From a checkpoint of a small image embedding model: 3.46M parameters.
Rows from block 4 of a small image embedding model, named by matrix and row number. Rows with one number belong to one neuron. Each number is 500 + 25 x the weight over its row's rms, rounded and kept within 0 to 999. All counts start at 0. Numbers have three digits each.
Before each neuron's rows are labels from the 100 images, of 14848, where the neuron reaches its highest value: "colour at peak" is the nearest of a few named colours to the mean colour under the peak. Only what is clearly more common there than usual is listed. The data: rosettes with rotational symmetry.
# fc1: MLP up (model.blocks.4.mlp.fc1.weight, 384x128), inputs 0-127
# fc2: MLP down (model.blocks.4.mlp.fc2.weight, 128x384, transposed), outputs 0-127

colour at peak: pink
fc1.283:477512513525530542458540539487538520523473512502510483521511480539503494504515544487526480496466532512455497488458512471476468509462513496490529518538480535469506510498535463471528530513494474492519504522535453507541496484460505488470476485505490495496498500432485510544486556521518485501499491501503534520504537498487494487499513494552513517418524485490524506490502464515497495520470
fc2.283:480508474518474497503484528519510492460495513489442531508489555503509507544516464470491499512492510498494471449492498491495528490526490456492503481521511479488485511505465522491565528519513541540487531447482530483471474499515465441472501492490500510454503491518493490490439502534492442542490513460476488480493517462480510500468549463486497519510519485507502526497463525498480536485510

colour at peak: pink
fc1.36:518571528516508492513488543514490530512467473503513481450482469555490451535505489529541511495536472516514472492534461485559507513499511497481523458533469499472472517514517471457503521499516472478520518487494465504500456525481506509532500496504511476533553521521508499502562540518511468509489475471505493484498538522509485478497469529517520509548526519492486490507509523490497528496466
fc2.36:495522476498479484521466543535511493493500501519502478457502502504521501483461476572445526474474474487509525527479493518430493515477543504497492458470480473468489525529501477511527506469474461519486489534498498483475504500468508472479424488500530511488463490461502506470496490478534510491481515530480484555491486496534484486488478496509520518487521526492533521498520489514515458458545

colour at peak: pink
fc1.154:503527524482501455514537516499467527530504498509500507507532473467494466505536480522511512498468536491473499529469521560493460550487532524488551471507496491468505545492508524499471504507512496481501555459483474495527530482470531520471466531476493511459519495494539480519522509532479538487506523508503488489510557504531504527504514474533537481511485452486497492497458449526478510490537
fc2.154:519531557499495509540529513471477529545512524474519528560507497472503529492492511489549509515499501510542511503494504480528505493520497509561549517514551478476526503466522508506545452482492531497497426456544510488479518514538490494519505501520516522510486500492532507507464506535523523524493516461521529526505498481533454461509555508511502468518506506501535510488490515503498514513513

colour at peak: black
fc1.133:516534521483488536534488509515512468543501483447475514524485549492512474512497466485500490471505483463492487525506519498468491524503528507456488524533511533482489468513503526515480503486479487503530471487530460518509527501537552535475511520487488518481483456503550484494497494499514467524542506516483469519530533522490496501521531522514533502557459479491512512463505501409507456483487
fc2.133:469521511528479521514502476464507521517489473471543514483508554497498504491501500546536509473491505503477505544504512513480477515506505481545485488514481467455513540440488471514470464505478506508465527525484473501568481486490526487556477530472556490504492545526480508488483508526513534548502500488533545512455531491484495480494474521452477472493518518481496469495465523497491510517485

colour at peak: black
fc1.222:527509503494465505449501531516495537525557546481486472511519527523524526505467511470490499520512442457503519496510506496468498519527517508473543524510465463469506475551502487463521455503503496499529484459513491478544465474469504479461513523497511496492480493513571479531485469457505493468504471525518533510513486521501476480474506486493500516487516554497493506536459497519490471507532
fc2.222:549501524513512491512489448501512496521496513462544527493493463483518522459473517474510492503532537493523505459472494525487523524475509460497524485494482472507489478522443476541509452489490560495495515514529491541477473498498489494530488524453519524468521516504478481536493475469546526501485494465470501491501490511561515482466536471504498458518496461508481455455510509494476486514468

colour at peak: black
fc1.1:497502471457499472514481491526486518519493528507514496505501489466502497532508489486471525530461429503496542413529517514464476470487518494493501553480520452503479474476531513517539489495453486510504527489504487494476506490499530501500451558514482483502488498481506538458472482465472484458492462472501496532516487494547509535467501516457502533515505501495493537514508517532489530491505
fc2.1:519496551490489546499508464489469505437474503529491491473535497531471504494465502481472466505491507506516524526478488527455448531476526511537469524499510485526496524500481528539502493508518524512460472538505513461574506526527484531496522533488517496487474476506461499482474496486578501481511480562481523536499500520489496486488491520500482515524528508481515484544493527518508483509510

colour at peak: black
fc1.276:481506486531506515538491467526456513506492511540468466530453495488475515499533536520478518483478494506509490536491498517506500467473490507507458494518547512512527466507512533478484482517468503481528485496543476547477502500548436501513573499532500499512522498478527452509494502463524490482528472492538497464472540535538537482490506496517492503547491492485499498521471463499540522493528
fc2.276:499480471471473485466493513487510506508503522505528497487515522462463506502437473509577535513489538483465527511489548512453487526572488558482537484499533521458520498505520466528497506480485481511489508545452457520501484465515515491456474489509532518513480495517481483502492510512481493516518475496492507487466515520548473495473481512479492513508495507509527502534513510514518448460494

colour at peak: pink
fc1.269:530516492477522487467521520499491508510480529480489510498470510464537482482502524520509490497508501471502538472486540521483522501475477517480553527509460538461515436513476496508497492503482519494507475505477497514517491520479483558544464476471506492474514477494522456494443549557499446444523490505483511541509506470461474505517541560490508483470511502504513490466499478509470488507498
fc2.269:510528536485522499472512509532527485448507444519527462492549508533505529499516488510491532537502558535521497494469490503490480488528487506547474502461505493512462494487483515525525466506530533509506514468510506485508541542473517526471482529482551480490487489488470498446513522511537517560496541466501457510492477465494464482519490484496499490496496498484525549498469516472479504544495

colour at peak: black
fc1.132:498538453501498481509513509503477489514464475500517547498531518507500528517523471533479509510507533502472509483537479515467524488481497479494512493503513466515476517504466526470449512463515501447534496491511526509475510498483508530461547496515490511481488528444509487498516514428498481469541492495544511530500479455442546475504472506482545483502493528531470520521481455530504526511535
fc2.132:536550497455554492477504505513511515489530496445544457518494485496511493513523499495506455450483538467501467504468510516559488477523488447514519512488516441463506457476478492502530473487496485518524488512514521503499455468508492490480514502528496495504490461483554507508482484515506498494525491461471502475496506475452500468486452503462501511521544490518471507520537500545505515511491

colour at peak: black
fc1.219:518559494550510503525534521494449487581484486503517530529464550479523512509455563499478445485506519517518509546491537500452526501492517483515522551503478460488491502509501515505506489485519507505504475532506505547503504505482515501504478507490472488479485493497497462461515479510466486519513520488484501513518507480448458487503503560518524504499503479457542485483495501463510506503514
fc2.219:546512506508469497541495531506542442555456471506524523526489501475519529504492482499522470526462497466555505513463535477487475513506508464506477515517499503504514492521457526535510489545464491516517472501476477526529503485508506509488461498520542497489477481541497520514460493518482545459494523477525548505503503492514499465520521526487492475518460525500475482483489502461494527438527